Rows from block 3 of the text decoder, named by matrix and row number. Rows with one number belong to one attention dimension. Each number is 200 + 40 x the weight over its row's rms, rounded and kept within 0 to 999. All counts start at 0. After the name is the row's rms in percent of the matrix's.
# v: attention query, key and value (stacked) (decoder.blocks.3.attn.qkv.weight, 1152x384, the v third), inputs 128-191
# proj: attention output (decoder.blocks.3.attn.proj.weight, 384x384, transposed), outputs 128-191
v.156,097,249,187,188,138,187,213,158,181,211,144,154,228,227,220,247,265,166,224,261,220,99,269,202,193,223,229,168,177,179,188,146,191,236,173,211,240,249,237,211,226,199,285,137,269,112,244,228,207,251,177,147,254,253,189,202,165,257,96,238,176,202,246,171,263
v.157,106,206,174,212,206,202,158,202,192,213,219,171,313,243,256,226,158,144,151,169,240,200,156,174,259,222,194,160,135,275,191,206,229,257,188,184,182,272,172,222,180,226,206,225,176,199,194,261,242,215,192,225,212,236,227,208,204,147,210,159,179,124,155,176,235
v.158,104,224,202,141,240,174,192,194,222,155,136,204,191,149,205,219,168,194,202,282,211,186,256,169,132,163,247,287,231,163,195,215,178,200,178,147,251,193,173,262,240,215,169,190,194,160,191,179,267,147,180,236,232,177,168,215,272,158,193,146,234,199,123,274,181
v.159,096,202,211,249,205,179,181,163,174,298,166,218,169,162,199,141,310,233,204,208,231,173,174,211,153,153,183,115,203,149,205,291,216,221,183,210,203,262,187,192,166,218,149,189,183,253,187,181,182,220,288,223,128,147,217,217,175,192,181,232,190,198,125,170,161
v.160,096,215,193,196,179,187,195,214,218,191,211,235,283,210,154,153,220,134,176,169,152,210,212,205,175,217,168,264,145,183,161,200,187,132,136,275,206,152,180,171,151,182,213,209,190,139,176,201,156,164,208,146,192,204,161,174,215,231,173,244,188,223,174,238,280
v.161,095,205,181,176,130,161,185,295,231,258,254,228,187,197,205,167,229,133,203,178,274,108,209,220,134,199,171,222,186,178,188,214,224,215,165,236,220,198,109,229,193,182,198,234,206,193,187,181,198,210,173,215,267,213,237,264,144,255,231,210,219,217,167,242,257
v.162,097,216,200,281,208,141,234,242,204,169,142,162,210,155,249,233,183,107,188,211,218,208,289,171,257,205,146,159,221,257,215,171,185,254,199,224,252,241,239,223,221,194,275,249,239,260,218,277,207,204,219,167,226,211,184,211,233,155,200,267,175,146,173,251,225
v.163,097,193,234,199,208,152,171,197,181,143,250,194,215,276,223,155,165,184,269,165,232,286,143,256,211,148,229,170,231,227,222,284,268,251,229,198,183,177,229,239,128,183,135,171,121,180,178,212,155,197,128,289,171,247,205,217,165,205,241,198,216,213,207,221,117
v.164,093,178,231,188,182,175,237,277,239,145,188,150,171,217,163,128,190,82,164,207,199,204,195,251,162,195,148,177,231,231,197,177,203,178,209,181,211,287,152,176,198,213,208,277,220,149,161,232,155,257,230,160,225,214,188,255,194,159,200,191,262,157,213,231,195
v.165,097,237,178,223,192,144,256,140,165,251,218,268,145,212,175,233,206,188,269,219,227,238,178,228,191,198,174,283,178,189,221,163,186,136,241,167,228,230,215,154,238,225,187,185,199,319,186,206,201,210,170,199,180,228,236,220,233,195,231,166,276,191,214,226,193
v.166,093,185,269,201,201,146,183,132,250,238,240,220,271,272,170,231,257,139,166,159,223,160,141,268,209,161,236,149,204,198,232,216,181,218,185,214,195,156,209,245,250,251,179,193,236,189,163,156,149,159,222,193,147,209,282,260,231,195,204,206,182,163,209,227,241
v.167,096,141,282,221,207,178,178,175,211,184,196,207,200,163,212,212,170,297,197,221,191,160,211,176,179,259,215,162,279,154,320,251,277,190,246,241,154,197,189,160,241,178,205,177,149,153,219,156,213,206,146,201,184,166,295,181,191,181,181,145,218,202,162,206,221
v.168,096,114,133,264,223,147,263,219,169,263,157,218,179,208,192,261,193,246,209,191,237,204,166,197,136,220,141,253,238,180,220,219,263,162,238,221,256,312,187,136,163,160,320,169,176,279,300,182,172,202,186,175,203,267,182,215,154,177,225,205,184,240,215,209,217
v.169,100,215,177,211,147,185,191,169,187,150,223,191,172,181,176,228,199,203,189,245,253,262,234,155,158,254,172,282,276,220,222,220,236,222,224,212,181,168,175,118,132,192,175,218,315,268,211,209,228,150,166,149,188,151,126,217,176,198,204,164,205,264,177,203,184
v.170,102,201,160,237,257,197,231,202,238,238,231,199,180,156,230,225,145,174,176,171,211,235,233,194,165,256,147,186,127,181,206,215,191,160,153,166,230,239,187,152,237,214,174,219,302,304,233,151,187,222,194,198,144,256,142,182,171,191,188,255,163,147,193,226,183
v.171,102,240,142,214,199,206,259,266,328,194,185,188,191,203,208,222,242,209,186,193,235,177,101,250,237,248,219,229,173,214,185,193,191,239,155,159,185,252,101,127,208,186,157,247,188,137,231,230,153,202,224,134,193,188,258,233,224,242,276,223,215,175,174,216,188
v.172,088,228,202,235,234,208,174,190,232,218,159,250,178,164,227,194,158,254,251,295,258,203,167,188,233,211,219,210,228,170,225,178,168,210,275,215,255,213,225,187,163,227,163,200,213,184,209,140,187,225,179,242,225,144,195,158,208,149,233,216,206,178,207,173,188
v.173,092,126,178,237,214,212,199,178,135,150,298,177,237,241,166,173,208,319,193,213,303,178,274,231,211,218,245,260,208,185,150,99,257,143,180,137,215,206,189,233,218,155,230,181,125,225,172,205,288,295,172,212,193,160,163,227,231,253,236,257,209,176,284,220,229
v.174,094,225,215,265,226,171,258,117,167,258,225,182,157,149,234,242,240,147,233,214,137,176,196,240,167,283,187,272,191,234,209,176,245,115,240,142,159,176,211,220,128,153,205,234,209,206,52,232,246,170,95,298,202,146,211,212,266,241,261,238,204,154,235,193,124
v.175,105,246,249,113,246,220,199,196,223,172,243,194,255,193,203,219,152,158,244,152,282,193,161,207,191,232,269,222,185,95,183,205,212,169,166,149,235,171,175,215,211,202,182,259,284,205,269,140,205,230,186,191,199,151,163,236,251,196,169,186,159,157,206,172,181
v.176,106,209,121,223,145,160,184,248,122,226,185,134,113,244,157,279,215,199,104,224,217,176,143,172,177,207,191,158,160,256,185,220,200,180,135,226,181,168,171,208,248,162,189,235,167,231,202,158,236,218,154,224,168,135,172,212,196,179,220,159,227,259,181,238,227
v.177,100,111,141,170,201,244,209,201,204,215,139,208,245,228,199,258,222,210,222,242,175,199,209,250,254,148,236,246,120,130,173,173,236,182,201,193,207,184,139,205,187,228,152,254,240,192,214,198,199,186,153,203,190,165,240,164,224,186,248,176,232,203,122,224,138
v.178,099,189,256,151,210,165,188,144,209,194,259,184,222,183,169,124,167,127,191,273,229,181,167,92,141,218,162,223,185,175,144,201,277,207,181,251,176,221,240,192,203,178,231,146,188,230,176,260,256,219,258,191,151,218,88,157,203,197,206,128,267,227,252,176,176
v.179,088,209,229,243,217,162,188,187,224,298,156,186,177,187,200,168,175,244,189,121,204,166,253,198,155,118,261,176,174,164,169,224,197,226,207,162,235,215,200,259,244,244,203,194,190,154,241,157,223,230,162,225,186,205,182,173,204,177,220,198,188,245,132,195,187
v.180,092,210,210,261,251,188,201,240,269,200,164,178,157,196,245,233,212,179,205,228,203,119,181,185,168,183,167,142,264,218,251,207,141,332,289,223,146,244,200,136,204,240,236,207,201,210,204,227,159,138,175,154,253,245,228,247,203,179,217,252,160,209,199,219,184
v.181,095,233,204,196,275,203,186,207,248,302,206,216,202,119,195,198,196,162,194,195,162,130,230,256,158,195,242,229,196,209,206,203,147,262,239,172,241,156,203,251,201,193,197,229,185,195,250,157,150,222,157,280,190,188,246,173,212,272,224,190,301,163,201,131,155
v.182,094,219,182,191,205,258,233,114,195,180,258,163,235,168,205,267,290,205,149,206,232,178,151,182,213,140,179,193,280,136,139,165,261,196,253,194,197,228,159,130,168,206,193,173,156,154,161,271,221,230,202,179,230,215,231,136,213,234,225,144,203,130,181,211,230
v.183,095,226,187,155,204,225,225,153,194,182,198,169,213,174,350,181,251,176,143,196,200,272,243,226,202,184,277,217,204,177,188,114,191,164,189,202,257,196,140,192,153,190,201,249,182,174,178,323,215,238,164,202,268,184,139,193,156,248,185,152,166,170,285,179,168
v.184,093,205,184,251,229,268,223,204,224,193,160,259,176,275,211,177,174,229,207,246,262,207,142,190,183,177,186,225,242,226,172,155,233,209,159,160,217,246,208,260,202,200,271,191,91,180,222,259,212,220,167,257,197,285,155,186,197,259,215,229,168,234,205,153,237
v.185,102,239,212,221,238,213,207,184,175,247,241,192,161,210,205,136,232,203,308,241,195,132,211,178,205,173,250,258,253,231,171,218,271,197,256,220,158,220,171,242,206,208,150,151,223,237,136,239,232,253,169,229,248,206,232,230,239,184,234,239,252,227,149,214,182
v.186,094,240,133,261,170,136,192,115,187,259,171,210,220,179,175,174,144,182,238,180,245,183,149,173,220,236,169,195,185,239,178,210,174,230,220,237,250,213,295,169,184,168,130,238,235,278,134,210,245,188,226,230,176,202,267,174,145,188,163,186,146,214,209,249,163
v.187,089,192,216,140,218,218,212,148,283,234,182,155,196,275,137,198,188,231,244,215,198,162,160,232,193,274,232,237,217,229,243,239,226,218,186,142,226,198,190,225,159,233,165,169,190,179,245,222,127,139,206,214,187,180,255,88,230,195,221,183,146,228,244,264,221
v.188,101,312,197,148,149,302,194,197,159,201,155,178,216,167,187,166,225,160,167,123,274,154,162,189,223,202,140,302,182,193,203,245,192,148,220,239,259,228,303,215,201,213,248,223,210,140,190,170,211,252,277,209,87,192,193,170,216,197,205,240,174,249,112,228,173
v.189,096,165,144,243,185,143,133,254,202,202,190,164,169,255,205,280,227,228,204,174,222,224,206,237,180,183,227,252,226,314,194,201,210,293,224,217,244,194,178,145,211,219,160,169,150,224,209,167,191,214,164,228,198,285,103,265,193,198,183,254,235,197,170,157,171
v.190,090,197,104,206,232,155,179,242,208,228,196,245,206,162,163,187,213,311,150,226,163,178,130,215,241,203,246,230,157,141,228,181,240,220,234,188,222,271,236,216,201,245,126,187,240,230,242,216,231,199,188,221,178,128,141,199,289,173,204,269,174,180,97,206,224
v.191,101,147,209,227,235,262,210,172,202,208,227,241,250,185,184,173,264,197,272,194,206,258,242,236,239,201,240,252,184,225,182,182,211,236,201,218,229,220,219,189,246,202,192,218,257,267,209,201,237,184,211,142,197,206,153,185,161,151,190,230,142,216,268,233,225
v.192,097,207,197,213,213,204,162,248,241,165,240,265,224,219,154,254,183,136,253,158,168,165,224,190,189,258,171,159,191,186,223,181,182,259,174,246,175,171,234,113,224,195,170,149,164,179,122,165,214,202,230,218,286,214,248,182,228,210,228,208,222,214,204,313,171
v.193,102,106,193,180,171,241,210,202,171,228,244,230,221,173,175,234,124,226,168,174,183,214,195,212,193,172,296,188,175,244,197,181,203,212,179,170,252,147,182,168,245,248,238,211,250,164,208,259,185,196,149,182,200,177,179,218,236,211,159,176,183,227,205,195,188
v.194,103,221,189,224,233,189,179,213,185,212,213,238,184,178,200,175,226,211,194,237,217,239,197,208,247,222,153,271,196,165,187,290,146,156,221,229,174,253,259,147,266,157,102,131,221,189,239,202,296,145,221,170,231,120,214,109,196,167,175,244,162,186,209,172,264
v.195,103,192,238,199,228,179,183,174,200,106,218,237,191,228,153,230,198,180,172,166,173,206,197,189,121,233,231,213,194,239,197,168,195,240,212,184,146,148,222,135,224,180,229,181,212,204,237,184,211,266,268,142,217,165,181,143,216,209,187,201,244,170,259,182,154
v.196,100,183,218,171,197,165,146,172,214,193,253,186,202,172,244,177,188,181,166,195,223,242,229,227,216,121,196,302,201,175,198,184,164,179,160,152,178,248,212,187,275,199,166,201,133,194,203,259,218,248,172,155,214,150,188,193,161,220,250,187,206,244,234,215,175
v.197,095,262,248,220,194,258,229,202,233,153,182,210,181,189,151,216,232,230,194,236,78,121,220,146,174,226,209,263,250,214,217,256,229,173,231,176,302,273,169,178,162,279,253,197,181,168,221,171,195,184,269,169,181,219,169,235,214,131,181,193,211,198,244,204,151
v.198,096,187,234,266,211,198,173,222,225,271,225,190,135,219,197,211,139,154,236,187,212,208,188,137,265,213,239,193,226,265,242,262,221,115,219,196,207,182,212,197,149,179,189,200,234,247,293,116,146,123,183,210,170,119,230,170,243,133,226,186,217,192,145,137,192
v.199,095,240,107,145,196,115,233,187,236,233,180,177,288,240,163,186,98,233,182,195,179,216,225,167,237,192,284,185,173,142,245,152,268,230,189,188,163,204,215,102,263,249,173,216,161,181,186,214,209,172,161,182,269,231,228,182,185,252,185,189,129,255,204,293,207
v.200,096,242,202,202,236,303,185,141,204,227,235,208,121,229,260,213,287,227,140,199,218,251,230,194,152,225,203,215,175,227,172,192,153,138,161,275,222,213,194,237,176,226,214,269,171,164,129,200,168,252,164,138,237,194,260,241,282,203,279,146,186,239,212,272,168
v.201,106,140,182,213,201,255,216,284,168,205,190,180,123,139,241,213,205,162,213,185,152,195,235,182,191,159,178,221,205,265,203,232,108,235,206,235,259,192,199,214,265,189,200,179,158,247,154,147,232,189,135,75,206,186,125,195,223,171,203,175,251,242,185,203,237
v.202,103,249,139,201,143,269,182,193,168,238,209,192,157,240,222,173,276,202,163,225,160,173,100,197,217,238,202,236,238,168,125,317,233,177,166,151,211,190,199,132,210,201,239,238,207,248,279,201,227,237,135,237,194,252,242,227,197,196,154,283,150,181,195,202,183
v.203,112,205,241,174,155,196,210,169,168,259,200,185,226,154,218,201,287,193,325,170,178,135,183,179,265,207,151,175,83,178,201,213,223,107,276,196,192,205,180,187,247,192,218,167,221,180,173,237,216,251,168,204,191,189,215,162,231,231,263,184,165,174,170,191,165
v.204,096,244,208,133,232,149,176,219,178,149,161,265,208,233,161,245,199,206,188,234,291,266,217,178,208,180,178,127,148,150,264,173,197,200,242,223,224,204,146,239,167,241,214,180,178,206,169,172,149,212,173,189,212,210,195,224,223,238,252,250,153,197,160,185,214
v.205,097,143,153,223,250,173,207,171,164,161,214,166,227,216,194,233,165,195,181,178,139,230,246,221,191,187,265,221,198,206,217,142,178,243,197,187,182,218,203,172,261,181,159,177,237,206,202,198,203,187,205,205,202,213,298,146,221,164,162,198,240,232,256,259,210
v.206,088,123,261,195,175,150,205,150,220,244,247,142,165,246,204,246,177,227,247,197,212,210,185,234,166,184,260,207,114,184,219,164,187,199,218,187,137,157,260,251,174,188,195,161,269,200,215,189,125,164,269,150,178,182,240,186,190,209,173,175,277,159,268,223,99
v.207,100,242,219,203,175,141,221,224,264,138,230,203,191,218,172,170,273,199,174,158,222,158,167,265,277,184,180,153,214,214,164,222,253,188,215,162,217,172,176,226,160,99,198,305,169,235,219,212,175,168,169,299,168,204,212,133,208,203,249,199,138,192,191,316,166
v.208,102,160,160,130,142,234,180,279,127,203,179,175,178,220,117,229,223,227,190,135,118,205,207,222,223,192,213,236,212,194,211,206,143,181,184,156,186,213,175,266,191,232,217,264,241,183,220,225,189,155,279,166,238,255,183,178,152,215,265,212,229,145,166,211,233
proj.156,097,187,263,182,261,195,173,218,227,95,219,245,176,136,125,147,146,146,210,220,215,215,179,200,178,174,192,141,174,213,218,215,159,154,177,148,174,134,228,182,201,190,187,183,181,223,177,199,246,240,192,229,234,203,227,266,228,167,204,201,208,177,257,217,175
proj.157,105,154,190,258,154,193,196,175,191,247,211,263,153,155,171,260,205,197,200,290,123,232,233,181,189,149,223,289,217,124,168,175,130,169,212,132,245,227,266,175,232,215,173,175,193,162,173,198,158,139,225,140,190,178,180,239,159,201,218,264,200,232,294,178,235
proj.158,100,203,247,229,217,165,214,200,160,186,221,172,212,187,233,235,283,190,235,240,165,191,171,188,224,272,222,141,218,233,266,215,173,199,230,239,105,149,277,164,214,133,224,180,241,253,209,208,194,131,211,201,143,207,194,219,167,214,182,190,222,211,213,225,220
proj.159,096,214,212,229,229,224,229,265,237,189,263,182,183,246,234,198,101,210,203,169,179,265,230,237,247,140,192,276,254,238,165,155,171,216,200,185,252,205,141,167,161,154,190,179,248,203,239,220,214,233,224,230,258,206,234,174,264,181,186,179,242,110,232,185,280
proj.160,103,225,186,232,160,147,160,215,223,153,198,171,137,186,215,233,255,211,237,188,246,157,226,257,113,270,176,190,196,169,166,173,206,216,127,213,268,198,238,218,164,268,196,178,194,237,203,233,190,181,245,202,218,243,253,148,174,201,190,187,195,170,264,201,116
proj.161,091,185,179,203,240,214,232,136,183,168,176,204,192,219,219,211,247,223,176,204,208,200,199,201,222,240,233,154,220,225,238,181,224,303,247,223,207,183,207,175,216,187,177,151,205,198,187,223,215,225,256,232,162,194,181,216,142,145,202,160,186,226,192,209,161
proj.162,103,214,240,197,172,181,178,165,231,238,236,184,233,200,169,211,157,196,207,251,163,231,238,251,161,196,138,238,204,117,201,217,194,134,225,236,166,224,207,219,207,183,146,191,183,121,207,199,246,232,208,194,238,195,243,216,224,216,196,153,177,185,266,193,213
proj.163,098,163,224,219,174,255,234,215,168,213,184,270,208,175,192,262,187,186,170,221,203,142,194,195,210,163,171,246,199,218,266,186,161,197,175,224,261,120,235,204,163,185,167,234,216,178,237,238,231,196,210,90,161,229,125,202,219,221,172,196,219,219,142,183,236
proj.164,093,222,222,243,192,226,150,136,208,191,224,165,196,144,211,171,260,227,186,162,103,199,211,168,216,232,202,197,88,190,167,168,278,207,112,80,160,226,166,271,175,195,259,213,250,220,201,177,237,199,204,242,212,178,228,192,161,223,213,181,150,145,161,223,185
proj.165,096,166,147,220,192,234,184,222,221,229,177,169,226,187,151,159,119,339,201,155,208,148,212,146,169,232,177,167,235,272,171,279,208,244,222,134,175,252,140,218,240,220,171,201,149,209,188,112,309,160,224,177,233,238,244,260,190,288,155,197,212,178,180,187,220
proj.166,098,183,105,143,212,209,182,110,197,99,161,195,199,180,217,179,187,170,246,208,145,199,203,231,180,257,267,177,150,166,268,213,183,183,133,172,277,248,144,247,157,130,188,210,214,189,201,127,185,200,191,196,227,154,127,165,241,201,214,224,184,202,206,240,112
proj.167,092,191,165,214,206,288,241,184,240,199,244,228,212,176,245,147,145,198,155,148,206,204,195,195,169,210,204,244,239,149,179,170,223,259,179,232,258,192,231,181,155,232,181,210,193,294,185,303,169,138,157,162,232,214,195,217,176,186,226,243,197,184,196,190,174
proj.168,100,174,193,223,176,211,205,192,295,179,200,157,163,198,250,240,242,236,153,176,214,222,157,203,136,156,244,180,182,162,137,273,247,313,293,221,142,136,236,190,221,192,141,145,195,151,207,237,213,194,215,204,193,195,213,244,252,171,237,169,220,183,136,186,228
proj.169,104,208,165,261,211,243,125,205,214,265,187,196,258,192,221,187,172,225,137,145,187,177,228,213,175,152,129,234,199,207,237,144,174,125,190,159,179,198,225,213,277,204,204,250,188,172,217,197,217,229,163,133,171,224,206,139,187,245,271,194,202,185,209,157,208
proj.170,103,228,253,185,133,242,121,237,177,253,160,247,219,213,185,248,207,249,182,180,199,178,243,224,250,145,175,207,169,204,127,177,194,171,182,125,225,166,154,199,177,196,219,223,144,141,179,229,230,242,229,168,231,180,162,272,217,245,149,159,168,216,261,155,192
proj.171,105,226,222,141,172,188,173,103,142,236,172,207,173,180,112,197,252,132,187,243,194,201,262,155,195,202,222,165,231,194,184,213,193,175,201,220,260,181,217,288,211,207,169,226,255,221,167,181,134,221,188,213,192,225,217,175,174,189,148,130,266,182,187,170,102
proj.172,095,181,232,174,150,206,174,201,137,229,225,244,205,215,238,198,194,202,208,135,221,221,233,232,256,121,202,216,161,196,257,210,192,214,206,203,142,220,127,179,225,259,281,248,222,151,153,171,170,193,227,201,193,249,231,149,202,244,159,160,222,195,111,208,219
proj.173,095,233,287,197,166,213,185,257,220,193,107,241,144,223,226,241,214,193,178,161,189,202,166,154,151,181,165,204,190,233,208,274,156,223,249,203,186,209,177,134,261,202,88,212,142,175,211,185,204,129,234,76,144,198,100,229,213,264,248,216,159,148,113,277,147
proj.174,094,154,238,139,163,204,161,282,134,177,166,170,264,163,179,231,93,222,166,189,214,187,199,114,223,164,126,217,195,150,180,297,98,241,208,159,190,164,205,141,151,291,126,246,203,187,360,225,209,209,225,234,168,224,219,206,149,225,188,209,231,217,273,164,181
proj.175,111,206,172,178,150,213,146,177,169,183,186,257,139,240,187,191,264,173,121,276,137,269,182,218,216,193,158,229,198,276,220,191,165,185,155,201,247,227,183,205,260,165,162,211,183,200,120,196,168,216,261,232,187,260,144,202,186,235,118,141,217,181,209,188,181
proj.176,108,189,273,261,133,174,210,205,246,153,201,161,176,199,230,212,233,282,285,168,276,163,157,191,215,171,198,187,201,206,257,223,203,161,224,179,238,237,224,135,233,254,125,147,228,142,158,153,250,221,135,142,246,213,185,209,178,203,216,182,182,152,283,107,249
proj.177,101,225,228,173,248,147,196,167,244,216,152,196,212,189,227,199,159,177,255,223,245,179,210,183,172,239,161,194,257,262,205,239,222,200,250,88,198,263,145,269,215,254,244,185,214,220,194,158,248,227,279,256,219,234,158,247,168,263,162,170,134,142,219,174,219
proj.178,103,263,203,204,188,198,177,222,206,225,143,238,229,193,194,212,258,214,121,164,228,115,207,228,154,139,143,189,214,232,252,169,222,259,121,148,130,184,227,182,192,177,202,218,175,173,206,183,213,182,160,165,194,212,185,232,158,135,169,214,133,227,182,234,175
proj.179,093,253,173,281,231,194,155,172,194,218,190,185,154,258,229,222,221,209,148,224,204,258,214,192,191,226,170,197,254,132,177,135,173,176,230,225,244,225,265,198,140,257,204,205,213,199,212,69,178,181,147,213,206,184,189,137,201,242,301,301,215,107,206,185,259
proj.180,097,181,199,176,177,178,190,155,167,274,218,127,214,231,198,252,160,182,209,238,226,198,231,234,302,251,174,256,196,136,259,170,244,159,169,263,200,211,233,250,212,168,194,210,297,198,159,169,198,211,155,251,220,221,184,101,174,217,145,106,192,220,264,163,182
proj.181,096,148,247,135,114,243,183,224,203,235,205,214,241,260,248,209,171,207,191,225,236,250,197,160,170,218,151,197,187,201,171,199,252,166,208,220,228,292,274,208,142,198,190,208,277,268,227,139,231,218,160,223,175,232,236,257,171,194,135,247,193,227,201,262,180
proj.182,089,222,197,212,167,170,182,235,298,182,161,222,252,213,176,205,212,214,273,177,256,194,237,181,167,205,154,144,161,302,210,163,184,126,211,224,191,214,200,211,205,156,194,195,291,165,131,146,193,162,205,198,179,165,151,177,145,228,205,270,212,231,160,183,148
proj.183,094,285,218,200,227,218,165,198,262,248,223,203,204,168,145,273,158,222,232,175,195,164,170,265,120,166,128,258,228,202,198,178,256,182,181,187,128,201,228,210,198,171,175,181,251,225,118,150,126,150,262,235,198,206,255,203,191,142,189,195,275,100,148,170,205
proj.184,095,163,250,177,243,103,212,190,208,197,225,155,276,146,241,202,199,199,190,195,243,276,248,217,232,247,224,153,133,148,259,215,170,149,200,214,184,172,138,218,202,153,188,210,141,150,160,120,196,94,277,188,293,213,250,137,188,241,193,215,241,197,162,209,187
proj.185,105,134,208,223,241,181,240,209,138,164,204,172,244,192,228,234,59,301,141,183,194,275,225,181,205,310,136,165,104,150,207,224,106,233,277,197,232,222,343,164,185,248,195,258,247,171,234,163,259,176,202,154,110,238,250,164,212,172,177,214,164,268,254,147,219
proj.186,101,177,230,181,222,251,171,186,225,237,238,155,147,146,194,218,232,151,143,219,176,198,246,257,220,213,308,243,239,241,185,162,260,276,229,209,205,221,241,243,233,198,235,218,162,191,262,239,171,188,142,151,212,145,182,205,242,128,171,206,242,203,180,206,218
proj.187,091,225,235,282,223,108,240,160,151,229,267,220,224,134,157,209,223,189,169,227,206,178,227,187,198,147,262,235,173,178,202,223,178,204,226,217,207,180,144,187,145,189,187,182,226,259,249,195,167,273,176,247,162,275,201,204,218,248,202,190,177,236,123,209,148
proj.188,107,186,208,157,232,183,290,159,174,89,240,221,175,258,212,228,197,225,210,237,197,156,228,227,111,242,318,139,203,227,198,192,144,241,214,262,202,218,190,183,187,217,149,177,152,227,205,160,151,169,140,184,206,146,309,185,194,152,158,257,216,216,239,224,243
proj.189,092,268,236,225,170,135,214,148,193,205,207,269,192,243,171,142,214,248,191,181,112,203,227,128,281,177,163,220,154,183,227,160,279,207,162,209,165,234,293,200,324,173,166,218,253,256,199,207,193,230,269,176,214,183,168,177,196,225,227,167,263,230,250,221,247
proj.190,089,157,254,261,188,208,257,205,180,213,163,149,188,158,194,212,56,155,272,184,205,255,212,213,221,194,176,144,153,258,188,219,133,152,238,141,209,220,174,180,211,212,210,196,217,170,247,237,218,170,150,205,218,218,207,206,139,223,236,193,186,182,167,226,191
proj.191,094,169,234,155,222,155,135,207,244,206,274,205,259,155,251,130,139,235,150,196,155,204,164,190,160,222,216,158,262,235,183,277,227,248,156,176,213,175,223,203,142,99,181,157,209,156,182,177,159,177,225,238,194,198,197,238,278,187,208,177,181,228,177,287,166
proj.192,097,235,149,227,164,246,192,187,161,189,261,139,168,183,194,195,211,133,188,203,268,189,184,210,199,215,168,220,185,173,157,183,192,228,243,165,224,213,239,254,156,163,256,256,164,143,243,220,126,207,147,208,176,164,143,220,137,294,142,153,181,175,192,157,197
proj.193,105,248,221,236,210,152,213,293,227,205,210,197,184,295,276,136,210,231,216,267,176,161,261,156,159,205,159,149,136,185,217,220,170,145,261,222,168,213,153,198,158,165,232,190,174,203,186,188,231,262,171,198,189,265,276,122,156,149,236,225,180,220,132,211,212
proj.194,103,167,242,184,148,287,263,149,249,200,177,239,214,211,206,229,109,197,171,208,106,223,228,160,166,240,229,230,240,244,205,204,224,216,162,210,185,166,188,183,170,265,205,161,227,153,153,254,141,202,231,248,210,212,206,271,196,138,230,225,180,193,188,244,207
proj.195,097,222,222,186,223,208,190,187,231,275,237,215,240,196,278,213,197,256,234,199,204,205,207,225,211,194,254,167,177,97,286,212,208,202,192,208,227,218,98,227,217,197,161,147,184,234,168,157,220,259,155,159,157,209,186,237,181,240,207,217,175,216,154,265,161
proj.196,097,243,166,283,251,283,187,220,204,185,183,220,223,189,228,110,212,263,166,192,221,153,224,228,162,249,250,229,220,167,225,178,222,176,208,223,185,219,163,157,143,228,154,193,237,175,154,126,188,168,157,169,170,217,136,245,223,228,184,270,185,211,147,184,160
proj.197,091,235,225,197,231,258,250,202,153,227,249,140,172,189,229,247,243,158,125,265,225,250,190,251,148,153,136,184,171,182,275,293,191,191,185,225,196,107,182,232,205,154,152,190,149,239,218,174,182,260,195,212,138,234,259,147,247,296,189,229,232,229,91,151,149
proj.198,095,205,218,254,218,231,201,179,186,207,175,193,283,204,157,241,199,121,124,189,258,173,214,224,157,182,201,233,136,153,181,203,161,272,145,207,208,124,181,270,165,186,174,131,200,179,143,163,275,184,195,168,279,273,285,165,83,211,192,206,182,268,243,184,233
proj.199,100,249,165,204,183,159,215,162,221,123,128,214,169,341,189,166,256,149,189,201,189,218,257,280,207,250,167,302,193,278,136,171,200,207,195,219,177,284,223,207,110,166,149,259,209,206,193,236,230,274,189,307,179,199,271,134,172,184,152,218,178,164,223,163,158
proj.200,101,175,197,202,213,133,122,243,157,166,190,170,245,185,228,209,164,192,196,189,218,189,130,198,202,178,185,199,218,243,225,136,212,232,239,167,168,184,176,156,200,182,244,250,191,260,242,204,200,215,193,196,147,198,160,278,163,200,264,218,235,202,220,196,279
proj.201,113,201,227,216,204,215,198,220,190,248,230,235,242,278,186,215,182,251,140,274,212,207,228,284,222,223,178,164,261,76,250,130,310,206,225,209,173,199,177,229,236,214,210,215,230,150,197,227,223,246,243,235,186,198,176,251,170,219,205,154,249,179,161,219,229
proj.202,100,196,236,230,242,152,223,100,157,186,289,260,210,196,135,193,153,192,148,143,156,191,167,207,220,177,250,237,156,291,246,180,207,201,178,227,199,173,248,242,215,228,211,206,271,183,129,189,230,135,280,166,200,188,137,167,204,160,226,180,168,225,263,151,195
proj.203,113,144,175,141,229,176,196,140,252,144,161,201,133,250,148,245,225,215,188,224,165,256,188,292,136,249,227,206,248,220,211,170,161,220,118,226,139,178,204,170,185,167,281,184,107,217,179,206,221,226,237,279,205,219,189,144,238,137,121,190,262,239,260,214,175
proj.204,102,214,165,266,208,137,159,163,167,193,179,203,210,214,137,160,138,172,227,220,112,159,267,184,211,211,201,228,214,253,172,244,213,230,252,219,209,221,225,144,214,179,196,170,219,212,211,265,130,128,249,257,182,274,190,159,145,211,186,226,180,187,270,161,183
proj.205,094,212,173,169,187,274,224,181,214,184,98,230,215,250,231,240,257,154,228,178,149,232,165,161,229,242,267,267,183,198,240,180,202,187,197,206,186,260,183,185,176,235,176,144,207,140,153,200,234,273,164,195,155,156,148,185,145,228,200,164,132,209,181,146,152
proj.206,091,225,214,178,234,198,227,240,276,191,129,156,267,287,188,133,191,205,176,129,188,150,200,213,196,180,117,153,200,210,172,192,206,213,180,209,184,170,263,185,186,132,159,220,169,208,190,149,213,116,162,275,180,222,166,198,202,215,199,286,195,161,151,244,155
proj.207,101,247,242,181,214,212,175,193,220,217,179,130,163,214,256,261,182,150,215,147,189,235,118,125,146,182,239,216,205,256,263,212,220,172,193,209,251,212,217,149,227,261,229,195,188,239,247,244,177,195,199,151,245,259,202,244,250,151,186,154,266,147,227,106,174
proj.208,101,243,206,203,179,172,192,200,236,204,238,174,165,217,257,254,243,210,171,155,275,159,185,214,204,182,109,138,137,200,177,241,193,145,203,179,217,180,240,177,216,67,212,212,258,260,207,149,202,250,177,206,158,152,258,182,270,205,228,161,249,131,155,181,227